{"model": "self-supervised audio encoder (BEST-RQ)", "dataset": "strings of digits, spoken by a formant synthesiser in many voices", "train_examples": 39062, "n_mels": 80, "hop_length": 160, "input": "log_mel", "win_length": 400, "codebook_size": 256, "mask_prob": 0.05, "arch": "transformer", "norm": "layernorm", "norm_position": "pre", "activation": "star_relu", "mlp_ratio": 6, "head_dim": 32, "fused_qkv": true, "bias": "all", "qk_norm": false, "layer_scale_init": 0.1, "parallel_block": false, "inner_norm": false, "moe": "top_k", "num_experts": 16, "moe_every": 2, "expert_mlp_ratio": 0.25, "experts_per_token": 1, "shared_expert": false, "subsampling": 4, "layers": 14, "width": 256, "positions": "conv", "residual_init": "none", "optimizer": "soap", "beta2": 0.95, "lr": 0.0018, "beta1": 0.9, "shampoo_beta": 0.95, "eps": 1e-08, "precondition_frequency": 50, "max_precond_dim": 512, "one_sided": false, "adamw_lr_other_params": 0.0007, "grad_clip": 0.5, "steps": 7400, "batch_size": 128, "epochs": 24.2, "lr_schedule": "cosine", "final_lr_fraction": 0.05, "warmup_steps": 1480, "weight_decay": 0.1, "adamw_weight_decay_other_params": 0}
Rows from block 10 of a small self-supervised audio encoder (BEST-RQ), named by matrix and row number. Rows with one number belong to one neuron. Each number is 500 + 50 x the weight over its row's rms, rounded and kept within 0 to 999. All counts start at 0. Numbers have three digits each.
After each neuron's rows are labels from the 100 clips, of 14976, where the neuron reaches its highest value: "responds to" is what is common among them; "peak on" is the class under the peak. Only what is clearly more common there than usual is listed. The data: strings of digits, spoken by a formant synthesiser in many voices.
# fc1: MLP up (model.blocks.10.mlp.fc1.weight, 1536x256), inputs 128-191
# fc2: MLP down (model.blocks.10.mlp.fc2.weight, 256x1536, transposed), outputs 128-191

fc1.493:416484639444491464547482555479537519455460465451541487488467477502547535548624566472579520460489470430553453523465528461492482467527531547467440423436557442468552557546466540484433503430501456
fc2.493:427467572534477476515556532515562489508497467419446496528460525485435507504455459416540522524517551451550495549638498501474488528480446444484376529557533470591513568496550555489505501491586549
responds to: "five"; first digit: five; last digit: five
peak on: /aɪ/; /i/

fc1.417:522493550447486513514505426546491465512477472549471362551477445496501527533513423532453524594491540629472465444484430436556538387433492449537491524492518598473574535483485506492531563529535530
fc2.417:439589504481595525485435549506516547460388541456429495429524541550609460494485483537537556423512477569557498548528517501551552558489489495521533489450422399429417515437399511445446449464370458
responds to: rumble; pink noise
peak on: silence

fc1.607:522406435473517529484405475460525442456501434581532456409470555573539473477488499471466587444577504480567478417458493455473475451381480544517539520541484486411556592423441470479449600522554463
fc2.607:423555504560533545465435457470535408528431548512471614555470514524472409488495463477465429573517559431376467506457627499484494483607466465521606493479491446607442423501489491459549540502538450
responds to: number of digits: 5
peak on: /s/

fc1.118:487472493530468432471521461568504514481501470597616549436571501444449506507453541494490430506450564443479459554425469481631527422499485472529509512451524475443602473590550487431512444343570458
fc2.118:523515471473500510455553540541575436570507563460474399367517508541463502536490513541526525560486463549559516487468458572471542584422537374492513443582556458431480486521560588504491493554493465
responds to: muffled (low-pass); "three"
peak on: /i/

fc1.375:489470570541561374344407492486478466519494567494473470509480453501496438528562563554528540505436531526405497499524530505443562504508555403537477534454483463419479492410455490461525556503505479
fc2.375:504602443550435484451476536396483566537554475495475604550499477555512518493515409492566587497454510511546602478525596550539475571473523478493466514483475491534502498392440469488485504555530560
responds to: reverberation; "nine"; "seven"; number of digits: 5
peak on: /n/

fc1.405:405541445367435523532451488479439473457485472497474574449460477575437533523557586517428539504441410573469492517531391490502459499523424494405500466517417589494473538481489531535416521490474510
fc2.405:551393417494429552462537533492489523557529541530618485478563504580489539430431485547476569538558543501524425537574567440510434425458545454491439537492472425490390537500495473574520507387496522
responds to: voice: high voice; quiet level
peak on: /i/

fc1.611:573455494444498424441590480561494485555442473580602464508467519433509432512544418532519427538422405483572499535430562405443515537562531503497495587454445445450432506552496454583460455429478441
fc2.611:557455441513551487505476456623583548531485510490525500454585513509540517514487548406511582433386556555353454512556437548569586508425501450446530502573446430537595517437544460446443549491487499
responds to: "zero"; number of digits: 5; mains hum
peak on: /ɪ/

fc1.180:499550498495647505571467568559509511430475518467486494574504430458368567434460386517554457479488459427531524427519473525495464466476464569528465530487437533501469517442484436493530540514552487
fc2.180:467407547375503565478473520478506478494551534550487451531473495462513468567455559390525471519479496403460562494497501554646513564523465558483525567486502479560446509487567463459564436432540458
responds to: thin (high-pass); white noise
peak on: /t/

fc1.129:524484456472502424463435515528532468538494469578500457457565576435519615529461505507577522444471517501511486458418482489456510565392456514467438442557477528523567490484498515535540408438522445
fc2.129:499453585482502508553439490520515419509492505549534491491434487524484500492502445504524472439554522469447543462585464493446483511581466508639585480431451521570483479599493452479507407557538488
responds to: "five"; voice: deep voice; first digit: five
peak on: /f/

fc1.619:405553516588510476517621433487487566503476514555566535531448523493581463495619554418363525442536498514472477438581407455439535449463507461423542501463543560454436491468534512387503580543498520
fc2.619:562548549465552454550413613443514423573542624467487495393482461490459469438525524466453522526515538481523511417514490520495506519440523412541531679447524436542508453584439394542477440523520465
responds to: voice: high voice; "seven"; rumble
peak on: /ɛ/

fc1.2:455566440584436491591496472510505432546455482543444460508434456529553421463561481510477505504522496530477428440459512516551457434546506476550618460552500418536471504466484531560487554524536469
fc2.2:512482516547518548593527486488515522408519524441408516449551572522525508508432564567453494485559479427503498537524453542468415535438517561510561515421474504564482423512549454570484455417510519
responds to: "five"; voice: deep voice; first digit: five; last digit: five
peak on: /aɪ/

fc1.621:534467529414446445449438487565541498478504459477423425341501460590517560459482445547496475481521559524485499506552583528512558501518485520387476449514463424459540445558558406557483559437489478
fc2.621:408390502496522543549544464497478444545439479535532491502458516509459581503513553477543402522576473445408609487523499471594453593509492579501582507555476476487485505519495478570487476500486498
responds to: muffled (low-pass)
peak on: /s/

fc1.454:533500515484351503439457509549453526489510510594460472507548435492432578477441554544427459419554484455501553590538468549486528589488524570387535489542505492440513490430445519517528579491490456
fc2.454:446495536432526496543499574562460440534481480507531485491541528444475569526568511463540413602429517354484522533552578481481524417534470465563444510554505472501380492532612474551434429477397497
responds to: number of digits: 5; thin (high-pass)
peak on: /n/

fc1.159:478489494432512477475572522467496451449559489534554599474447493448436454502462509450557489427457541521483542493456521491552499512429544398565468461586557525522530540514527517547415461454468414
fc2.159:504504431607522498438429435556481500497508614440407563339558489492482533539550506485538457517518534497447401521452471492541455508457488418452543539473602485513484451489492498526477476514491465
responds to: muffled (low-pass); reverberation; voice: high voice
peak on: /s/

fc1.657:458453533455527508548583566507535488537468547552499524564455516527507485493526498528535467424454453604519494459412531449461538528457432526572493526555468409518530500535579518477480479452475606
fc2.657:446488465407525587483558433535468511500551447532537519490484521528505473442409421557401527363470505487471543480511415487396394547481457590482582518567399535508542436491569531476449452597528477
responds to: muffled (low-pass); "six"; voice: deep voice; last digit: six
peak on: /s/

fc1.626:413465440442442521552590558510453535474468579394499441572464550482506482438625495502484573466574362563419457464481509402509527519443475495468465506467501525426516427568494439537491456553509459
fc2.626:560464471435489431558645486474534429506537472568441467380423527536479457555482487634547481546627447520522531444546566434499555487481469521477570494495524438536473524631434461489487555495511495
responds to: "one"; last digit: one
peak on: /ʌ/

fc1.271:455516577499502467461574488538548458502579430434562543402516459539528493497471541516430483578524507506448421448536525585578491468410426471490480526622477518515472468472512408521333521440489492
fc2.271:511499442505526488569432493492409407446515506562453541500523587477452440496595509442439440535502593430529494496498504454526438491505476464518533525516543542407559466522445427522546535552510507
responds to: muffled (low-pass)
peak on: /s/

fc1.359:486491417614468518474524428504454439535562572398511424412457445523436537457472538468521492409431577530431458464586365414475470447461550496431484571483479585406444424448522450472455430583557479
fc2.359:535579545522479446480509544554460430450473443546476599390487519521517548530530450487491500487415529525510546430457498474508478484481479441521434583570556411571491517510504527463587478451491577
responds to: voice: child-like voice; last digit: four
peak on: /ɔ/

fc1.267:444539552474414593472567508548511424409397516462563507525539527584524534561473544436632458521494443629487539571610456525553485515482616502547562447616483459468519497521610489460532543521483491
fc2.267:454509451530502461483544532536506451559466518559493516420452518591508513452583513429452552527550465527435462509505474487501556539447496533501393547437456590518514486493484458475453443435456489
responds to: "one"; voice: low voice; last digit: one
peak on: /ʌ/

fc1.622:466436492449501441522424466413579518501505471506463418436473511513546512540492464603476487523558425495498463480453498521354475455516546415525560447471495431496485523509433535519481508502502489
fc2.622:493546470585427571526450476536482520533525454420517576488476604514523393430463540500542521523505572450466511531584418495527568514561429513497551552413488444482527495446434454488536431422588538
responds to: "five"; reverberation; voice: high voice; number of digits: 5
peak on: /aɪ/

fc1.4:537489465532520402541473499504493514425485502561500573545576415460511476474529479474442487437600550522522461462481524502653443494536579585494538470483537526536505514547476457523392519487499429
fc2.4:527451441510438572500496455478467434484461446496513524522584550511455462562463461437466488511533475406368511481463448592532555515486507501582512472502512505475455492473518457644491492518567582
responds to: thin (high-pass); "three"; last digit: three
peak on: /ɹ/

fc1.22:537473458475456427525584466413494584509497550545533466558498466346484463492478585544430491458531549441395507483535535380482512499433505549476529521443469519626485507432386523531461465477500591
fc2.22:532589503403521475533398379474439385537555460558531539535460462546471558544491385484495527490477535600496538440552487499547568585606490490520426527569510476427481534541507485554536485527565412
responds to: "five"
peak on: /aɪ/; /t/

fc1.573:487471532406450508508532533461509517554417471501464391461454493555546484553560499479495450442497499452461466560522585507487527521470547419528476572462504458463437462479436478555454536523542452
fc2.573:459459519447455456529408501525419552508422497509528509524444517539427549529401497412619449464487446505517614498504459553432450472509422393507501484495428524563399519462448511560475502525500567
responds to: reverberation; quiet level; "four"; voice: high voice
peak on: /f/

fc1.370:573596492429478518487520497518478489473532487512560426524565434459524493578551599525487556444564594604434512475514473531423480552530543380531568461535573537466450494501562543507431600495473595
fc2.370:440506479454542544483485521459534597495455488587538527527571559507538542452630519480496555546444513478571471571480506495551470539501558480499494560452555457456479491526601505532469532504442402
responds to: thin (high-pass)
peak on: /ɹ/

fc1.757:539452537423470492385572425454477571556591577474479514490454477517568574431462470479540552586565459497477518544574475512458491498424458387561504487472430424512478550478452457399442508513526548
fc2.757:494580480505545442513519524535444531432534387490517584528416437607453501454591541455443502472543399440544558535525510512550468511537549450478513459558509548478596533482509444434541393518476490
responds to: voice: high voice; reverberation; "four"; number of digits: 5
peak on: /ɔ/

fc1.312:452451427579574539628510478548529499394580469472545485423521498485561524428443510441458437498447481535441552441571510491450395521458454498424470511532440512527505539387549557462601545525492490
fc2.312:537542546529507525519488446432383503564484500559518505580591527540501560486414558448509482492495575475492518541430494545530467510571506537464489367506549376599403490566472446449450538417571382
responds to: number of digits: 5
peak on: /aɪ/

fc1.693:401415495433548477500518486445554610477639474476526461463547573605506461408448505602525546518442575492540439509464455435568496490491472467509459450513565483470420432540415518449567551542556486
fc2.693:569475573455494564553497517534476554525484491514461564405459466487492422484485485532491443470497443442507556509468489463488455480555558432546499549551557480520539547528427548533557563493496479
responds to: voice: child-like voice; quiet level
peak on: /aɪ/

fc1.321:508443457423440489513471518486428496559534461539431454546544522414499489452430553446402526498536488554465512606417578470544468447504505512464536431501483422485541530464521445490522486453530516
fc2.321:499514467412471483544448512534545491483552557520532517532520540430464548498465442533510485467527465437553558588562533474495528537505522643430516477568422503446552496563548351519447468529636418
responds to: quiet level
peak on: /aɪ/

fc1.453:518419488562577476502508458502513401536450458467585462548400365500440500542542547531439524512434506521502460582520446476505451506527536506536426475369456520549503491494630433459474450546426488
fc2.453:505453530539538423496509590414500494513389553580515471439491600575566534427501497451535425453465580513441531518494512495553549441467563468474592531500517457504473433513462529417485548524477500
responds to: clipping
peak on: /ɪ/

fc1.438:486484450553457400467519503414450518589455543501471462552609559483456557547518442498450512535550405508449461446447424450465578534433529503510473419595402450474467499505457450504486499514510527
fc2.438:588468453516430424540536535501417565554445548420570430501433515531453527538492492452536449497597446486578545518443568613480522513486525539487498401491411549465574476489508501481506393570484500
responds to: "six"; voice: deep voice; first digit: six
peak on: /s/; /k/

fc1.338:449538541455520436457555526475484511545520528543520528493488468547531509519518520525350424512544511571455500542553472457480457452544540462442497488530570492414454427511497492593513496490579503
fc2.338:471569495429547464450506595478476525500473460532506510503495472454462555450514421439553498576440533529520492484522525533544538506453549432510514561577479538546524489486479487583520608508449460
responds to: quiet level; "zero"; reverberation
peak on: /oʊ/

fc1.504:509516552471392459442488444458441587547497427533422436509525513459522441517520536490545554421434500491589512552489549434530508517585577479478434441526536488493464497499505512440557531475449456
fc2.504:478470507551577501465495442523500577479595512567522536553544480514519507450560475474401432489410524503436495569582524507441546494526428446509559557559438450503561396421522536447559591499517508
responds to: clipping
peak on: /t/

fc1.84:503528479499348490434480530541560428392559521525532517539521463545483441501493501533515555526567495546536469464530484431597505473553573496574440508527465532613500510589419452527440544502542530
fc2.84:549555469519552466471472481494523441403564500501501508542531566511496518626477454433571494502468561523592408490453607431528494497553517492470547555405601532465462508537399457505462554433493495
responds to: "zero"; voice: child-like voice; last digit: zero; rumble
peak on: /z/

fc1.238:491481576571468504444484514579475511484413531370493532516503512563417504467494516503520503603579546471476578446554511536521578558511585459508523438613539514486499537509494458592476572572454489
fc2.238:513499508587516584599480576523432474501521558493473580587504529515509483596489445462432427466551405496509462508471552525527492529393510592445519514536467521571535517503395460489482527443460423
responds to: reverberation; quiet level; "eight"; muffled (low-pass)
peak on: /t/; /s/

fc1.715:457470459517486482371442504479613479455467512433496553447478533535407465565462475476443420488524503507456481539453473577511430480513483572492515434538550523529537583451476540468509456449412437
fc2.715:542482432521498485537487531492424431514462458548545471528541544503557419504479430433459522565508513500503498489463579546635504508397516470472510447555486547484460481548452540428477481564473499
responds to: clipping; muffled (low-pass)
peak on: /oʊ/

fc1.102:501461513457469482431501518482456450368444542478488530444451544431449485499501533549568498495507456493552497554503613489534536506502467450474523444479492542557540448443497536529427434557544485
fc2.102:528460561597544489500548478469530553567515489473465466545499481582466560493567465458546495489529550608480504495438559502531463469472471471457526509551502567543427510486601447462493494495552334
responds to: "five"; rumble; last digit: five
peak on: /f/

fc1.570:448493400613557524470516566447415562444550482532472448522485435512509460508425551539438571519503486466540466477471513340460507487462568353498447488545544592552563506511462451524518525489522564
fc2.570:607554593416553430471451544486611559442547646403509518534548588523478477475489570506548477557516510413565462574558516421560515571539496476444446507402551477475379537495449496559498567537555460
responds to: "zero"; first digit: zero; voice: child-like voice
peak on: /z/

fc1.700:491547440602526556486472464475384445445514530445497523481546472473437491414550492512491438480522492504496454461479411559498411575528488470509513458507499449454432543498542458466447538564554510
fc2.700:531531581458557500460454453425523581477472563419593466497519491501432485496496578433518482534534577489476455526525514549530428527455556468556528507453535512580444429514464524560559438446506557
responds to: "zero"; rumble; last digit: zero; first digit: zero
peak on: /ɹ/

fc1.728:410476481478491507485479530516481417509534506490447512531524432559528527519541501496484527485562494435491429475492525506499537539527529482462561587515466474343490552473529525510465476462518494
fc2.728:532594449393510473477549568551466514440514489511532462498518415480586558482438526494604456453507525479474513520491583530572511453521542446549506550482449510481497454466509476507454508545566505
responds to: number of digits: 5; thin (high-pass)
peak on: silence

fc1.544:502553554545418426584519485509552369467487484479553499465470411491479523531487562513460482442510509505471464499461500571425516419525489464533474396529495527484459463524472499469432473536503518
fc2.544:488420499480497495570458491468483501455549409502574536407586579550496509415489444521538543589512521532485448530515466514513546403468398446493599514438588491537586595438545545511504509472508481
responds to: "one"; voice: child-like voice; first digit: one
peak on: /ʌ/

fc1.288:463483403490598442487450533497484524559501489517492606509430526556386510504457555497492482519515481627553578413562485447497474511507512542501505522556479545604603563526443447541523548459429595
fc2.288:448427595534545484462509491461486560521502432563353527564496470430578499515438507415475439513537462527468452494429501561433446492523601561465401474572426426441411491369549433519478515554595563
responds to: rumble
peak on: /f/

fc1.524:598513486498574463590471479524498421519581489449515478477505481402454449558488524566455451469544545542478484536506518580399476523458513523486523451433463542551521528456518479596513437452548488
fc2.524:500536527474465487519493530489506521503536443480484535515517539508524378499592502376528483500584459556415555435513470440509487515462544488506510483431464494513439506510525501549439503379548467
responds to: rumble; thin (high-pass); pink noise; last digit: two
peak on: /t/

fc1.562:432428465486463548521525451405521472478428443558615558441519430439385489496627484515608469492479489443456491468504545455496453565447526505443513528381504574533506477526474461513517495449471559
fc2.562:496490507501429502447447521423519461480434523500491440488555505471603554501366489501565498455529517545430420473432559571487526546538415467505471462559551473541450601460537505546523518468462472
responds to: "five"; last digit: five; last digit: seven; first digit: five
peak on: /v/

fc1.499:494437576499403480557534456482470526448521473519488523531370527411427602540456425555525547432522617534492492452472453592536540538521484545473523540559588594503560470439459561474656543454486505
fc2.499:547554538455490522437433511411560469563460375461550489452565430530579463497428445600503465547454496465484463590481532435479426488482469484505464449468496514500413509436585513459449568521493563
responds to: quiet level; "seven"; voice: child-like voice; first digit: seven
peak on: /v/

fc1.179:487517583460447500560464399418411556527535455450545386504520416607487536403532477496481477537435542426528509415458540454414486534496466573521505549597529481548581560538463471576445629490516555
fc2.179:440476448483476429474480523587461441413525472480473438540498505423457455599426450509459503570505556475456497481478564537529496519544506550498499565480553458491460417417537553449576542539549451
responds to: voice: high voice; mains hum; muffled (low-pass)
peak on: /t/; /n/

fc1.488:491550502515498400517593448432415532535404478470503461437489524496514470506482475592492539445473504472498474486407518482491483471565533500466447577434541478503494509467475424464473518499449541
fc2.488:492422538489526570537529571444405462579505557532449608465561553463391552529507472457537454506560553519454501456495582542362424504470575570367534430527439619552478507570484538511465421462512509
responds to: thin (high-pass); number of digits: 4
peak on: /s/

fc1.44:497429410499545506484429493577483519449500460504498579434477555468501428481473452485438517476527450544518530471463423450545493483557513452577375419594501444532459560463438515462475526522449562
fc2.44:578526545500535490482426441480519485549449430522483470590476482532500437439475531499519451481519553502522477540585454587492535553508577487478511486426500463494513518522513508524516490480506499
responds to: clipping; "nine"; last digit: nine; first digit: nine
peak on: /aɪ/

fc1.590:393534570596439443539498463503503396466595456497422490442383439506382582467511576497464389566431436487496504505517527398527531504450431464463474515502474501421522523351436536465473435500467497
fc2.590:560526491487487555563473532490547462594565543480488527496546503402540443376505551396457448538457559532529552456567568577552474510546536462475525544508579574485402508520503445534507459540596529
responds to: muffled (low-pass); rumble
peak on: /k/

fc1.480:473479500438457419418524494570430557536606467462462497538431585524518512498528506533532477627443569475508477551509609498463513534510536502485488556510551454545475547411509510487514496514507455
fc2.480:513484449502569524466504506544592531520438485534471432458584409432498515602394437443565429367489482572479533483532467513503579500543450438414502555427525534450462490455535445559502512539514457
responds to: voice: high voice; muffled (low-pass); thin (high-pass)
peak on: /f/; /aɪ/

fc1.616:480528508477518528509583579589511426512370502403566545487544520562406451493480495532451647529556567557537599497490501431497502471516431551550504503494418498404521448483472528464550448543485477
fc2.616:474480514517537436411514523475614438406569548543478490525465497465470546538597495518503485500498527522538561484478443505519572422437503480487598557554471455548536590460501408549506483562487438
responds to: clipping
peak on: /u/

fc1.289:515513557446499543512525401411521552563502546494416461586479439524443437495525473460510408508418541430525443454428479453422474557469460509509558503531507473564551529536453551570426542495545500
fc2.289:556543497535541462485531490585428487461516458528477575485433462506551523470461507626431507491479505502431467428627466519524455369484517488480428471466544510447516375481476477537437472476431530
responds to: voice: high voice
peak on: /v/

fc1.732:496550480467485520516492538522553560533494589496379478406553520572545425463589525495530420434465548571493549355560428499490579464492482531455486528605464498445623488378426403505509399473590478
fc2.732:456457531470533506417527520409521585517461538440491515601480492452462501473536456474576500531563507465543523632509593539496419505520496436489542459455546478611436442478489520584545483511448372
responds to: "zero"; thin (high-pass); voice: low voice; last digit: zero
peak on: /oʊ/; /ɹ/

fc1.497:479474489429500487536410462513484535527434516441486478481390451559501415466548480573526545494471445450407593566434454538542557440648486534513439450555493449496442529398536419507466508429435557
fc2.497:477553527506550431475437489516524607464525462519519490564455466575545489421536479539470524403545498506479386531484471545436522489540512557515565513455471500512463508452509498450492537466512489
responds to: thin (high-pass)
peak on: /t/

fc1.391:428512458524456609440487400487493497579466461452445362564490522414482492620505519574536560485591504550552510541549435456573457552442517471503475504423507403425490442486439521465449486423560438
fc2.391:542493506500414480510550491550650601502518564549595534503528468490465512495561536544445482504595486468608541490562449517484544573504508565525594469539446531484505438424488448528467457506425449
responds to: number of digits: 5
peak on: /ɹ/

fc1.291:470485525438498522542547467540461441491451505413482611408367463487591419479527539432552500500609429555506408475476451523610460461524494489468531540557523527429495557441499524491448537563513533
fc2.291:548456486523457499453511528479509353425545494496442505449504519526446475565586501529494395406493483523515485619497489531462510492581438556489592408500542520441516529583464407525412406397521514
responds to: rumble
peak on: /ʌ/

fc1.104:524597431457459418489413495477442523487505517461466499426478478511479549510488463480490472486465460570342507553527477388561611547386545513511559475472649481536443492429488563513455554513499514
fc2.104:513481520549509571459546422535512493470486529472477465531543353505572469448529591418464461654487521421523394533558549522455507583492488394579530570532510487538454518509465514536481454537487555
responds to: rumble
peak on: /n/

fc1.430:582566589519534471553506461519463460388496497528509487567469475515500444554580552472473527462559540488629497396468507464459554417583584525497464432583481511427582502404523465471522488499381498
fc2.430:448542482515511491504496445483464575545563481418445514536506433434542398450483369393527501476526509612571568468551543522471511476521531455537612513442478489532485542523492448500521485464499541
responds to: rumble
peak on: /t/

fc1.618:533475542485501471509433406374529498519546452537483441463503418425597504449499470549373543487510470596481450507551539554533491530518490399420453572455477474477536496478492537491487515488531514
fc2.618:554551517446473575554501537511479470400456416500608470454443505470515447475490485445547481594505514624456482502480474430482421465491472531562574410528562512473508420486490480487429432492444440
responds to: number of digits: 5; rumble
peak on: silence

fc1.546:620487526517458483466489558532539489442433433565506509565518441530627597538465486561476486468523439401549527492597485543453487477531479463494449549440561480541495503447473487540476489381521528
fc2.546:524501493556486514513556482522498465538408469490526557444483471526536439479545475388509449511551467507565485531522495502424371474413548459547482436494428516603426512498559483520476481554446486
responds to: number of digits: 5
peak on: silence

fc1.684:568516485480446456474465503522471447529551550504441403491453552469485514505411472479488471488454588505511529470453457497488510525495450518549533499499482465471490575545462502498580514539543468
fc2.684:464495440525678419426562514505504505453489526464572453510419333588511470538509550490467407477558451457494437489456425506559537492459571402417568485536562584596422538446444487431476508459492534
responds to: clipping
peak on: /n/

fc1.620:467499448456445473476444481629455515460490556540546447466513503508456468519548514524462499446509510453505545542492438430479474500575442525549523483500514467640569557575557501519498458523556511
fc2.620:579442509461549534476499486485463485440569485469512480566531545567529432495454543472603496489491445536555540517488521506431481461448573504519496531410492419450403425464486588498519510490512559
responds to: voice: high voice; last digit: seven
peak on: /ɪ/